python train.py --model="masked image model" --dataset="analogue clock faces" --train_examples=195000 --image_size=32 --crop_scale_min=0.8 --horizontal_flip=false --method="mae" --mask_ratio=0.75 --loss="mse" --encoder_arch="vit" --encoder_norm="layernorm" --encoder_norm_position="pre" --encoder_activation="gelu" --encoder_head_dim=32 --encoder_fused_qkv=false --encoder_bias="all" --encoder_qk_norm=false --encoder_parallel_block=false --encoder_moe="soft" --encoder_num_experts=8 --encoder_moe_every=1 --encoder_expert_mlp_ratio=0.5 --encoder_slots_per_expert=2 --encoder_shared_expert=false --encoder_patch_size=[4, 4] --encoder_layers=8 --encoder_width=256 --encoder_positions="rope" --decoder_width=256 --norm_pix_loss=true --decoder_layers=2 --residual_init="zero_last" --optimizer="normuon" --muon_scale="match_rms_adamw" --lr=0.0037 --momentum=0.85 --nesterov=true --orthogonalizer="polar_express" --adamw_lr_other_params=0.00083 --steps=22200 --batch_size=512 --epochs=58.3 --lr_schedule="wsd" --decay_fraction=0.2 --final_lr_fraction=0.1 --warmup_steps=660 --weight_decay=0.03 --adamw_weight_decay_other_params=0.01
Rows from block 4 of the encoder of a small masked image model, named by matrix and row number. Rows with one number within an expert belong to one neuron, the router's apart. Each number is 128 + 24 x the weight over its row's rms, rounded and kept within 0 to 255. All counts start at 0. Numbers have three digits each. After the name is the row's rms in percent of the matrix's.
Before each expert's rows are labels from the 100 images, of 14848, where the router gives the expert most weight on average: "strongest on" is what is common among them. Only what is clearly more common there than usual is listed. The data: analogue clock faces. In brackets: how many of the 100, against the usual share in percent.
# router: slot weights (encoder.blocks.4.mlp.router.weight, 16x256, trained with AdamW), inputs 128-255
# up: expert up (encoder.blocks.4.mlp.up, 8x128x256), inputs 128-255
# down: expert down (encoder.blocks.4.mlp.down, 8x256x128, transposed), outputs 128-255

# expert 5
strongest on: square case (99 vs 29.8); four ticks (76 vs 24.7)
router.10 085:158116134089126139118130108118151181136145126140137100129115108108139142128131145130147160131118113063139088150121187113152114201121148139126094101152112107139162134166122124124140084106153145161119143096151122116154132077117115149129099121154174162126175106146104151113149143134147074113104134129137133088124140137083140130129157060131134107143108144096143175120139161138133094141109
router.11 090:119147131157139127158115130139163142152099136113111154116148141083132146178144132124138117117044150144176144141108127138082091071107195128145172121137133084165133150163086134137118148103141119160117110123122145124121165115176135124108109155136142140181136113112120082122142116141141140111148123104125105141152152166110127127145137122206143135131106114102147099139146155155116119140099
up.0 084:146108154144119136105117128126099124146125161134161115114133143137134138152101161121064115154143119089129130107154125089135128128142118109122134131138110184114118128149127168173138126160136127123093148125083142146109138128125131176110118128190166097155143090094152160134156093137131101112159122130205114133153115101129106147088159133141109162122087128122144158150137122116077139125142
down.0 091:110131111123097090101175138103109107125134143089104107132140121169118131106099119162145109120168159142125166139100162151180106099155139144103111183111135126117123141114116118154116141082120125117131124150135142125085108157093161114163150108122154142096120163162117141143092141101138142141102109081096139136097134088170098109134142166107139112100144152114120122152129133085160122160129
up.1 087:153135087116132136132173147121126117133151098127185110145119143140095114124140119115147123107121129109112138063102102125141094116106172121121108131142102129121129165083125159148186107153132115127123111142106138136092114134131136148171138126141093157100156132143182121151108100085121144120110133136139119109068183103154084131119109152083148144119156123154110130139120118092139140127138
down.1 115:091171162166135128122073097151090168111129115104109132102126116125160144121125130151121139135154109138122126164163165165113177141171118147136128140122150122124158085125153091134074184133119140132128142105142131126127111132103131107107118137123172117142083125107097139117168139144128143168111147121139116170175110153117161099158112113168136106160119155107129140118141140171106130135107
up.2 100:104112122146123094099092148147130132102115087080154118162104090110140146138158124120109106146142083150115171119116111139141132144125151119169142154155140118097107119098110139131125160173156126155106133098094102128143154150155117162160109133087109145145109149132107141128121138169140080171125121096116128147102113149128085155147106162135108143161125138133155127160144116111139128095168
down.2 099:167131144117115144125180108116142139120142164118102132146137132156139108139158119122161179096104144135142104171153116105143125108124101160076125103109109134151151112134118073141125069125090128135089081128138158102146131126132113142061124087169123089110170106098148129122160106127133121095152132163157103145115140135118136099104150147146126098073121168120116148143132140158136124134132
up.3 101:135153141110109140122152092111150100109092152103107138199149118060151101105130165165099136138154090114084194123130128118159122101184101124115143185135118136143185174109125103145112121113191152110090105149130108136148167125156147131150096121126109112081141124141126158104111140128125133110137134093152151122161099147130137095134130113112068112104146110111144146120105140126140073103139
down.3 120:110120121106112131139127132141129122115125112101139126085138099150167125140077124143157136137082116132122101090148116132109069088109156104123152137126145126117084121133124118138153123102107132157111123173164172105081125146128101086110145090157155132176133102158147112161111173112164117167111133127147117123133158096103157188139123123152131095165152091153104127139148120111110094154073

# expert 0
strongest on: square case (73 vs 29.8); numerals (63 vs 25.2)
router.0 095:128191152160121155124127122079104156146143141159156153094128138135124142133136156194168109151118134121145154099160127106157099140096130106121118130133137119135093123135134114097148118149115122106125165139128153117126100075126155170194089153145160144133110172155122164123142109105129067115118120111140117130118082139117120160111098155129139117131110110073161107116075071093118123155163
router.1 108:108116108104102112106138148084149121141130165149160100134133164129119142131093166182138119102119112118140153151097124143170137136137123100153128152106160126112085115149147117103129151112137131118121155166121128089123067107147107194079097133132155139114091173171110147110187154100127134131095145095160174088125148127152132165117100113135091105124116121103113132117142099126124147112159
up.0 095:178102127144126169139132152122132103130129130111129108127138141127148156138147121124155124132122151131157109102097149153136150082096082115103106133131152108150112174142141138100161153178074101110124145121150179108128118135099160137106091166106165103110161092072117122151153144104140150116113088122116107123094108113078124127136116147111137113147131158138161165125125129087131183147154
down.0 100:100180139145154169114127112172112129130132136154151147079115196140111139101099123127130114094118120105110097112165135110072102137126180152152138110131132150115113110095077130129131135120155133149076086158107097115133129119175112130118086111124140099139112166113121131148070086140164127160166128119131131133137142159173152116142161176150141127118088134144105147117133128106089096134113
up.1 090:170132141103111174119096174204111101161125095104087138148107149140137144088060113102136138158146146120111122177088112102139113130119160125130115122128102149122092108109119187111120122126146111157124150144073136100145123152103101127130166120107127108094169114120106134156096090157150169095091122136135099070143172140117128188127126113108169132157149149117086130103099117162132126132148
down.1 086:099152126179140114112126105105122090117138169107170119135115115145100127140140141128152158101107104142128095154137136130098114122119156146095105133130127125156153144161134091082123148130120167122097096138173112153167150126155149127073140135125136088126117165102162122100158121109128100120158144091120149163156123174171104084103154157142151136091123135114117133130151158090139112123141
up.2 102:157161156120144122118122139113149133102108085123105155128107142130121122150072118120102112116135114157079145133100155117139152130112129163132090137131153154118104161142130136127161066151142110109125106151114133128107126126151162144166115154170108158117140120149114157120100102076128140165169136130153134158110139161120160098101145167133183118137138127107147091089085116060093138148114
down.2 101:148081087108087169132116124139121128093094140116136127144121165111146163078115146128133115112128147123101156142147120117093169149115086138129126120146135141145096115123166151107117106126100142134088137144150106111105148124109134126134100094091162060149152118130143085180105144168084145134137151146101106086149108133105114128117181128099150114144126158116113135159146093134099134162159
up.3 101:158120171105098150118106133118108116090088109117137105142153100114105122143111155149167162127182102115150093113136118107134114100124110144130173165140095147132147095086108102131129097144077133124105137087096133125134148145118142083112108133100120089115097118166119109133118109112128147086142156173110115117086127140091136138100182129154159138143129136140184115097131174139098135133107
down.3 095:091111129119142118143119154164131109124160130140079109107139121105140105082150160124095117140121119141153152122110153134158134149114077139112140103155150114130138122153117105124141165111144148148137147162148126108091104102130115160128138164131129176167151123117147162083066140139150086111100145072127144117147123130119139102164104115113118136122131135115108151149115095109114138097149

# expert 4
strongest on: dark face (100 vs 34.9); square case (90 vs 29.8); four ticks (78 vs 24.7)
router.8 134:149153140089172138121146138130113113088107137126110122180104107116171157166154139100111110122105092126136136114139187124097143113130113105132112126140113111111121120133119140082171152096123102161183118112149123142174150109121089132119104178156171107124140170154145119118131142102133079163130102092170089127128156127114148119101157096147128113130110085128126136119160142122151127147125
router.9 084:100149154102165113089168166071092155116100139115123105131172158144113151128108154176103059116162149146117164123142142120145128106150148071114144147114114140130112103155143118132120143139123086093109121124117137187120132129089122181102135108170141160134111144140167137135178159113126085120116126108149120120140151122114129144098146127138104110181132102100155083125115133131137130117114
up.0 115:106102116129142134158109132183134145109105157149143142114158141138123108104188114105154102139114147135101114139135103144111124116142126136132118084149147120132126113141170097118129145094098130122108136121122128148186156117117092145095111110138149158099106139142105133117106131107139104137130093109168141139165137115168125103153135089136134151181097086160092098130130127147137098083143
down.0 103:169085118124128120110152112123125150135150153132087163113119092159125170119124160118150138146129140119162104128115126156181082147113123113118126089120153117115101133098110100120128106148090120123164144081144127138146127101124120098125145159125112151142138166112133174108187113145092158073110157133122197174104147131112138149105097119108101071095118153134138129111110160126109129157146
up.1 101:072153105100156086168117091163143093163101105135139123114102108073134113161115170160143141119143145170126177151132118114102132127115162136141158109119095069108174139143170126124120113178087101126148139100134160135137118105092105158095126136156177080119139138158098130114129132171147170150160092135127153123111150169149099126120134093074155147146122122152141117111115132166132160128155
down.1 099:179110151133081190083112140111117130105125150085111133090151162168101120132111077128112113099134144130129120110137139114144131152114089107093113158145162146134103141145119145140146150105162160133115107137074115126133123127156142101130106119078055109150122140170153120142123143123123138094094174148141125154138118099143151079127131149180116111129126148116133099118117134081130117129116
up.2 088:155102151135146090169087169095172101108154144155149128077116149141144113111105134073108059203129126142145150137139119103153115091106142115100154132099130160122156117102152102105097109126095118125117130106170105130116149147140109138108128121128114120116130108129140154148134113133107125072141120145156127121125150134126128141105128099134101113124119124122135110166131088083131112139111
down.2 086:058132134142095129158133154147127119131093119107146126147128117156155122142127107143117155090129112140133099153068105094120124106115108132145124123126125106130105150122112116130153153131122125154106176085107129093145119133128145140144119136147110126151126121129159160105102139146147127121122156117076112133110126099121153098191142108119165114120140108141100158131159153114163170123162
up.3 095:116119118124154113118135146140153130120102120092104139158148124128131118097154114107115106102119078155107112137137097091153094129139169163161135149098132164131135159151114148166159159113149081139110136203178181119120132136155163107106103163114139122164133140122101116140138126138160135148138114120149119143156094130142122136103110080143083161116171129152088183115133167135162137138125
down.3 097:113175141135138111175120128118137110139148141123118108111128133152110116123126149118101114124128185157096126137124123076182152106153164132115125152107102121152130125106104113100136132124157165150105152100084123158122078115133127131160148101144106120107152121103124163153089150138111092133159128162108145138122082130150117121147121125140114083150134167118140131163133113132080144114138

# expert 1
strongest on: dark face (80 vs 34.9); numerals (75 vs 25.2); square case (75 vs 29.8)
router.2 106:150132138094092134115098124103102190158169126130117103110155100147110091123120140143103136158140135149162117094131143133107130144112107105158132150112168142134067137129114158122157118113133158127091133112130117127130087093108165147083111149164148138149114170114144118135133104123110141098109120078150097100126106096108153174112160093160128108123147134107106125156142076115129080145149
router.3 119:149110156127087078102102158098124136164155080116094119121131142150152125124103147137124182114119110145135111119151109106113080124126159096094138132136150128153133138153161118122122117120116143133144117141151135116077112102139120132138110119163183159152107179133181137120131126136097116157123128141108100112067165135161124155089136109184184158145149150132124093155106123125083096130131
up.0 103:103101174088093146090118096117128176105136162094149166104099175148150151118109047148185113109115144141122121140129157164137106082089135136139132121109147100118093144113158134121117135145114108126152115134115144157139105149122147138115154143122169104106117161122121128176140106121094154124142077119126096122124117127107169138160136146111161150131081149148138155082096135106145114132099
down.0 100:126135099142100109127131150150178148157112096159109091151171136100120106134134188105091150099175125093104118139128101142103148139162125137119125150143142155133175146127131108128136136043133126102117125134170097129100146116130140140123091115157141119146103118138156120155113161141171139118142140116103098120162087128166099110083189134104110097128129108154119084141180093140084121096156
up.1 098:131162130163146121144136086166130123134143116148163108132117107173162156142122131120200117097081153111137119099140071138130143130115117113122118141076148142163151154138140114152118120152083097146165069093068125133129123122087136129138139096093134176092116152144153105155101148128109108162111141161144123118154122149138136148161098121146070131109153120117128116117163153159126113124112
down.1 097:150070107124084115109135165118161132196124174128150120100175120146149116118162128137092112122157084162092173075121172123146112133129095133128131087148138096117155176107107106137157148084137144123116155100128112088153157146157145149112113131115083110118148166095159114137137125165146132121152143101113129119112089134144102139080135171077103140102113130181116146131142136096150189118152
up.2 114:144133102118133142133076102093138174089101159108152086165140086183150133114111137158103112137162152144149090165076135141112100139115147157128171121116154158101146157095107110129125135139116108139103125168151143106125123146100108137097119121133109141139114089140107067128096149134111163113113117167114105120114120116121084152142129133118106130131144106158147150089099152131172138134113
down.2 095:093143167121131130128163123142113133143153116149121153134132136096141124154136127106114116138094162106095164095140141089165143103120139144110116165137118115174107113128089111118112149083168128153125123101070111156156114097143147101130108133102127143118124177103136150127161097128148063160148133090148111158046139138101143124160125152143120117139138136109155104170167095139113076123118
up.3 102:169139094109165122156109143160122134131129154119111164147123107135104142100155110104129094143142186151137107127131174102140174128164169128128084083097132146118179118117176145129115165118079106146172114150130138135164105139106144145105163113124147158069112105133122149118117123111146091140128111144153110135185146149125116131124138090168089096161174113176138131141149132122137092133089
down.3 117:094121154139108087185073162085135127125094154122129151126125168121145071135113124118095136095153121140148157123151097138110081152123138148104131127150125100151161120124133116124150121143108118122131130117113134157094120154080077132111158111185118126160114054118152129120171148073127104141135168123149139147113119092113105116158100183087187158118161092126113112112141114130140140110125